Rows from block 9 of a small sound classifier, named by matrix and row number. Rows with one number belong to one channel. Each number is 500 + 50 x the weight over its row's rms, rounded and kept within 0 to 999. All counts start at 0. Numbers have three digits each.
After each channel's rows are labels from the 100 clips, of 14976, where the channel reaches its highest value: "lies over" is the class under the peak; "loudest band" is the band of the loudest frequency at the time of the peak. Only what is clearly more common there than usual is listed. The data: synthesised sound scenes: up to three everyday sounds over a background.
# convs0: first width-5 conv (model.blocks.9.convs.0.weight, 96x96x5, each kernel summed), inputs 0-95
# convs1: second width-5 conv (model.blocks.9.convs.1.weight, 96x96x5, transposed, each kernel summed), outputs 0-95

convs0.5:517535588473494566582487487482484458553549424594468508584559498602431475550456425445495557513596483470444541510467542533425529417528578562491543493519501514493562606454457442485481519438520530617437508515497533426506434491400406499496533408479493510530472525457495438557451560546494489487
convs1.5:545588535550455450480466523564543477483500446464467494529460545487427496562487539565486462484571513470549550563466523444537541377425501536501524531613498533440465536458569456419485421514386535450517449593570495535520597527521504404479518471450433552420440553505448468477460559563525467439
lies over: glass breaking
loudest band: 4000 to 8000 Hz

convs0.42:466456489524403335516491504527538532516438526554490511481539523489522506515468514539512539497458451467619469404569515513512558402501646453480545495471534510457522436480514440488584543603513597518446421540499442475520519499549508479485552465408503409466513461494513472513530438426482398512
convs1.42:424462489441409570605448492503503472531455508437438456469546554455509521509497483447556528542576519472535476642499441421566454562543409534512486539518393518428506459507477431449495469513466550561489400558540467540536464592483551495494433437512464556483417492517422569471478496502459571455
lies over: glass breaking
loudest band: 4000 to 8000 Hz

convs0.27:478515514529583388422473546538433507499425524481509492514544452495485459390431434550449470523424511476560513628577497532438448510586494490504577580505480501497598445540481565504496541507524516459476566559553435526517472558461408509400435469475474505490464606457532482504434597480526536478
convs1.27:480498474485464537666441560581555523419559468524484580559501529450507437519523497446511528459527512486494507464517563430526462487498441559518484552472507492466388478480560490564578536464427579374455492563588560472483508595560489471425542548436571418557497568488500448477493531518510459495
lies over: whoosh
loudest band: 1000 to 2000 Hz; 2000 to 4000 Hz

convs0.66:516521511443463453691470494525402551484561543521532519583425502474474492448470472576571534465523479421522486469508516512537458455505428475494497473497472445507471562491382509460575555561453488613464508481455513519492421488530652546473485475519541524583573490490501484549404498476548462478
convs1.66:515663517572446493481453462465518606568496496481523501454496447554526480576501568507484426415518495490530526513507421508457490464419506559458572527426502551468491563433462490469582556474501456443592508489538505460469523481406441456498438534487625559526388563509496513421475456471479432514
lies over: coin spinning
loudest band: 4000 to 8000 Hz

convs0.52:539413553501490408578521462458491417506483528538490493472450500606515494548503475500598540532512498527522552556481414542481537546553498486473491529613535493574468532443565515523626521540609479527508495473505508438586518378504509442489627499436473598552441536533505461470553532517479421472
convs1.52:557480507444451542503453417569464488433440481518501487472546511333613527426441515536510542425516497534552547492441572413547505454463422595438479547408510514501516479569477507495421509463411523519470553509500492505448458517510493558468449431437521570503450473443501576506606554513468562499
lies over: coin spinning
loudest band: 4000 to 8000 Hz

convs0.44:426496582513534490525439540531489466519415551506512510416497503433511418464647514481525504518504523560454491474519463541482413497465461461490418547608523444450632423566549466405431552491510475495424555475500528432505484511437541518490485478416507548491534437503520400464533576470547593495
convs1.44:493485497533530517492492440593443483484528481459541450475507566518480512511576516478450567437579547522420486526519542482518386502498507468510575514449602494405427454403584544512585613425349519565453532483498467444471526569545473443542535440540459559563484558460511484467493440452515472506
lies over: sawing
loudest band: 1000 to 2000 Hz